{
  "arch": "mobilenet_v2",
  "model": "sound classifier",
  "dataset": "melodies that start on their tonic, played by one synthesised instrument",
  "train_examples": 26041,
  "gain_aug_db": 10,
  "time_shift_ms": 100,
  "n_mels": 64,
  "hop_length": 320,
  "input": "log_mel",
  "spec_augment": true,
  "win_length": 400,
  "targets": ["pace"],
  "num_classes": 3,
  "norm": "batchnorm",
  "hidden_act": "relu6",
  "depths": [6, 6, 6],
  "kernel_size": 5,
  "stem": "deep",
  "expansion": 6,
  "widths": [40, 64, 120],
  "mixing": "cutmix",
  "label_smoothing": 0.1,
  "loss": "cross_entropy",
  "init": "trunc_normal_002",
  "residual_init": "none",
  "optimizer": "muon",
  "muon_scale": "spectral",
  "learning_rate": 0.017,
  "momentum": 0.85,
  "nesterov": false,
  "orthogonalizer": "polar_express",
  "adamw_lr_other_params": 0.00072,
  "max_grad_norm": 0.5,
  "ema_decay": 0.995,
  "max_steps": 10700,
  "batch_size": 64,
  "epochs": 26.3,
  "lr_schedule": "cosine",
  "final_lr_fraction": 0.1,
  "warmup_steps": 530,
  "weight_decay": 0.02,
  "adamw_weight_decay_other_params": 0.01
}
Rows from block 4 of a small sound classifier, named by matrix and row number. Rows with one number belong to one channel. Each number is 500 + 25 x the weight over its row's rms, rounded and kept within 0 to 999. All counts start at 0. Numbers have three digits each. After the name is the row's rms in percent of the matrix's.
After each channel's rows are labels from the 100 clips, of 14976, where the channel reaches its highest value: "top examples" is what is common among them. Only what is clearly more common there than usual is listed. The data: melodies that start on their tonic, played by one synthesised instrument. In brackets: how many of the 100.
# convs0: expand pointwise conv (model.blocks.4.convs.0.weight, 240x40x1x1), inputs 0-39
# convs1: depthwise 5x5 conv (model.blocks.4.convs.1.weight, 240x1x5x5, trained with AdamW), a 5x5 kernel
# convs2: project pointwise conv (model.blocks.4.convs.2.weight, 40x240x1x1, transposed), outputs 0-39

convs0.98 101:476494507486500525505495575507468522523504488469522505485513489452509460522451492503456508477485489488494527491552505511
convs1.98 097:509466491517498475470522514505434495539512541469510532502519473474497510496
convs2.98 103:554509505514463487540522489466478530487466516503525479490501552482477530457474488499515482522510456512471516476503472512
top examples: pace: slow (92)

convs0.39 094:495509494497541520469418503472479525517527482521483551494526523488482504497524486509507498531500554477487512481521520490
convs1.39 104:475491516503497454467528512525454459499520512476452480507521511481521513525
convs2.39 109:528475485507444487494499514501521502458498473479475526524525469505474520459507504509507544504524451495484458471498456516
top examples: pace: fast (82); pink noise (25)

convs0.60 080:472474500501513507484494504444479509529511485509446498523484475477493457495469517437529527518508497521523479534518487469
convs1.60 097:498499500518476509510525507464491531548519453487523542523456491495486506463
convs2.60 078:521452487449533505454492478504465488515510524519526464454467488502501463508507481480465545496514497494523532507485507488
top examples: pace: fast (100)

convs0.173 067:464520483535479492521520492459498494478495542529485434508480528521499489515505474519466520522491518510444501510493461477
convs1.173 126:491486493491506502484463504500505458436514510513467453497514494482444510509
convs2.173 060:487475458498540519454524461503468505539477504476477459526506498503481480485518524523498526465480498475478476472526476465
top examples: pace: fast (99)

convs0.14 093:457475452519466526510476533525463506487489522513475463471500501494459535478511509478516533538508542514534492504516506502
convs1.14 094:485506509512483518444505484480543460526494516533447526474497501476505489485
convs2.14 092:497507508524509481482477509517516496481516485509512503506473536489570487473508471509550472492474512507537547445487464498
top examples: staccato (62); pace: medium (62); sine tone (30); white noise (26)

convs0.150 082:499495511509518556460497491457481496465527537479482504496448521453543508501507505492498503545516491489500509448489506519
convs1.150 113:513492477503491519470494520474491463527506431496458533506468512478508520481
convs2.150 076:539507516477545494560541479539496474512507491491495495475512467483505494538504475524512458526518490468480455516511519491
top examples: staccato (72)

convs0.0 092:503482453512483506551488530452495501503497515497509484500487495522527465488543486501492502521487520508508433486495487432
convs1.0 099:503482487497505506472480492527514463467457532504463486464510510456486459526
convs2.0 097:513486497455521483501459501535517528568457505506514514579512486499515505482485533491482501497493479491514482470502506510
top examples: pace: fast (97)

convs0.90 084:484525501496518525464510506490484545510531521504491510485475505485484491544482543539481538504514512513481530480563519452
convs1.90 110:504505463495515506514452525501504513431525501500493443520511495495463500507
convs2.90 073:505522455536511523553477514507548509481501533532482539512522502501488451534538498531489503513464512480502512476507477507
top examples: pace: fast (75); white noise (26)

convs0.42 082:538516505486504547469517492474471537460546531529472512493517497510477541520484510525482461488525495494454500494491482467
convs1.42 109:472490501497488443504501509475476531501517453471519488506447469505518516470
convs2.42 089:496496521472463531489537474504498518500505451505482519485505542501531454501495528485455453517495461487485455525481503492
top examples: pace: medium (64)

convs0.87 090:467481487493511504533492505482482502465513495537484532453537522515512486557527495484525510555538495477530470474507502503
convs1.87 110:483515496482517452508512458522426499509455516478488507485498516485503520513
convs2.87 105:503505483480462474509475544496541525483520471493480434510491475471505490487524474519491531503510491479548477523458485515
top examples: staccato (89)

convs0.166 102:487480487466515487466499496502480531531532463528504480545439496479498500490505533456537489497507494541511491467531515477
convs1.166 094:490506527498472502517516511477488531552529462494546521508458497518502512457
convs2.166 106:496486516479528479469461496512487507541504492537472473454498475534457484501517526491463543457534486480515529485495501493
top examples: pace: fast (100)

convs0.106 094:477533534470488541484502493487464487490507516553479486521488516530478537542486476502499489472502515516429474501491518504
convs1.106 094:481508511494466449508482537454462524471523468471509475510469517502506499490
convs2.106 083:515520515502472539465487480533490509503459481517502540523523534507490492483446525535461482461481453490505475502508482515
top examples: pace: medium (81)

convs0.25 086:487473494517510510498538537521540544500505518499500494473524479463475549529511443499465489505500539501504498493554511509
convs1.25 107:495483490468495540464494438512520467483460524523479478470515517501496491486
convs2.25 095:479496487493491511461468486485519503547500490499522463511463541453535499526478497516468499500509498523500544463483533548
top examples: pace: medium (70)

convs0.215 116:492506535527490454502536481488442478477516466496500510500501518508493552517461499514483517474502532517511550517528473473
convs1.215 102:456481499480487467503498480527462494504485567474484495482539478477477501500
convs2.215 114:491482476445494511534523519473513501505493491516534523498468495539486558488524453518486475496516477543516484509462491473
top examples: pace: slow (65)

convs0.41 107:487533515459463492477497465499458486477510481459496502469483484556526532507487493471515506467509508478461483506501452519
convs1.41 099:491503456503523505496467509559495494460506540504479464517532513477469518506
convs2.41 101:501491488489521515493492443531495478475504519512530489497502509459459557537483499437493542489493530513510489482517484475
top examples: pace: slow (78)

convs0.138 083:525527469513488528534513461529502504489503469523524490458465482474489532531510510486445487510511494521485485489534556482
convs1.138 104:458492482487517462498501478522434497516483526440492510482512482498503491487
convs2.138 083:441539512528465476526509462473471469510519462527472477475515511505481528503506489497499498497499535474480526483549478515
top examples: staccato (53)

convs0.61 095:529485500512497490554471484497486478463527495543461484505477473471458506498509465493504526519498542552512499485527514467
convs1.61 099:519482496484504519466491474519518457496476532524451510472539493473500483540
convs2.61 092:481506458526507496485484483517520500480523511489499503554473551509496533508545548501458465487480503457478504474500509531
top examples: pace: fast (71); staccato (66)

convs0.10 117:480529511468484498488517466504510476506517456474507528513444480526498504523480542474506504577535484515512503514514489497
convs1.10 092:516463512457527525486508471512492482483512507472524485525478464536467533467
convs2.10 107:494493519543472489509467487506506444509544533538531482513500488488510493490511485463522494491517439545496492540500482518
top examples: pace: medium (94)

convs0.219 122:492514502498478495470485491474505515494533513445484497436484498537512503491478506491556547532485508504456522466520520496
convs1.219 094:508505493494487492458490485548512451492503566511475490475533514476507482493
convs2.219 117:483525487481483513501482489507480525512523508531535528527486537535520512566508521466491481475466526501509525440515516508
top examples: pace: fast (70)

convs0.108 130:499466509527473469528521459511505477523544482499496531491490516451487518511523498566485509498448504515517485482523530490
convs1.108 094:457507534474519477524517476512479501496492518523492480525475549476478545470
convs2.108 136:529525515514487477476491534489507480504541577496483471500522485520524497485467511488526459477528470528505500529464477500
top examples: pace: slow (61)

convs0.201 101:535515499499523497508530486474494497483546523523491478483431457484478518521528519505525536520469527491477497510478524458
convs1.201 094:471505520502473468530499527461472516491516469457531510522455495517506491464
convs2.201 105:488534536509497493499465483488529509495463496477466533523497520507522456511490513540512498491495474445528519469534553512
top examples: staccato (63)

convs0.95 074:473481513529535450502490493457487510485528494459497523492504523495536506491485499469520509509487549487564505511490548478
convs1.95 105:490478535519493487442525465517517446512477513499487525465490490472508477490
convs2.95 078:505533454496544509529473475552519521497504515509516528512493480479477489526479496502440499475500495539515494459508517544
top examples: pace: medium (86)

convs0.102 073:500519525492502469515489472476541464466527470512494488497504503464526496549517492448537483498517474443463515500490516502
convs1.102 132:455503493482496442518501480506439508500471501456512502456500492503511510503
convs2.102 055:484484488550502493448499484487494525496556477488492526503466475458525489511515483509521529529469523467507538498495519457
top examples: staccato (96); pace: slow (62)

convs0.145 076:477514511471508471526504458487503477492520491494488522494555541472487526506501519479490530533498528552468449474528491491
convs1.145 096:487460505531519466469459480502467477465459496501516506510492534529529514517
convs2.145 086:496469487480460472481486565483530462500509500500445480534470472505485544494490526507477523471473501487489471507482499501
top examples: pace: fast (90)

convs0.77 069:537517515507504474521502463495551474504452502464520464497481514476521494520519515503536494517521495432514456484518499500
convs1.77 126:519508451468509514501462468516518496469493512499509457473488495504435501504
convs2.77 063:553513512496500503500532485459511516523513446514486526510496461476528458512492512550462499527474547490491479508476504495
top examples: staccato (90)

convs0.97 124:505490492481505507486512475482470455446500476471502510527471518527512464496479531490525499505497550487546476532518457529
convs1.97 089:528483541499487503519505539471471531474533482478539471517470499527467501512
convs2.97 121:501502469498492483469439509556522532509500489490476484460485494476528503501509523513470525519528470536468473517460492524
top examples: pace: medium (88)

convs0.225 085:473518539512532486496473501469481482532487495502513546484484512445493502523544495487464486453496483539517520471530480480
convs1.225 099:477481486493513431519461465540452502499490538481508493485499488490505504507
convs2.225 075:487546522525529479496515477476505542506499506489504504511448519474540475444464508517543515472525528505499476486518492476
top examples: pace: slow (62); flute-like (25)

convs0.53 149:500487522546458497517486512481484537556504460492495521434500490483489513488521503536465484519527548487503505489492516511
convs1.53 086:486486488499493558516483493494559529469499482539501471479486468482482474492
convs2.53 132:490553471497516498476490484480502491528521489539515522470464500499524501492441477483501456504515546521478511478524549492
top examples: pace: medium (65)

convs0.3 107:485540440532458512500523494486471511469511489472484464495441498507459512471496525509503511460487526513510511499504496461
convs1.3 102:490510478491483522480451523509524464455533505510464472529511497478470496468
convs2.3 094:497478472475502513544532477525490495505520492441461477487488494499483517517455522484500472555532489517497539537488503478
top examples: pace: slow (64)

convs0.23 154:494536489564539511511510494509528490527512499518512512490443499514509453490467476552484488487487487501473482475487470532
convs1.23 094:511541519517503510552540502517494545532500503501522520506492523530549514520
convs2.23 132:497469529482473463496459520494504486497449494491484479524499460484485474533532499498544538473495498482545486506482495451
top examples: pace: fast (61)

convs0.208 068:522487528550491525506474511486507464467499483541447523512481536511524480506489520503518478511537502515500445495525541489
convs1.208 101:513484514513448503499495517457523490482513445528479490514454524487519505467
convs2.208 077:504483535495480499536454491454455464497509495483530492491526474513518481481491471485525497514473535491448471497478488543
top examples: pace: slow (65); flute-like (31)

convs0.88 084:470482467482526518521490511547503524452525508517504488493494496443492525477528490504480451561525487503500515477530490495
convs1.88 095:543487507493512540475499470489533462479458490527493496481517559490510499489
convs2.88 096:498456504543528478451449459487517479506477437501525504517472487484529489527516498528523509510461506509495503486496484512
top examples: staccato (52)

convs0.128 098:520530554474480553506456486497483538507518519517527490491503486498463506476498495524514518514511464543451526509531490490
convs1.128 089:475527495515470476525487513459471537492522453464517514530463497512483515482
convs2.128 096:470472514476536505469522497530505484490492476494521546517503573509522456476489515491512484514468478536510476510533528511
top examples: pace: medium (96)

convs0.203 082:494505470532527473489495513511509512536503466509495539539446499464506486513485548456510536475534499525490496507468471481
convs1.203 095:522487485492516512500446493539514505459477550535506470483516525497486467516
convs2.203 103:486503525503523531496514480492496515485508468488446475487549477491512493478470544520519504554542504528544496529519491478
top examples: pace: fast (93)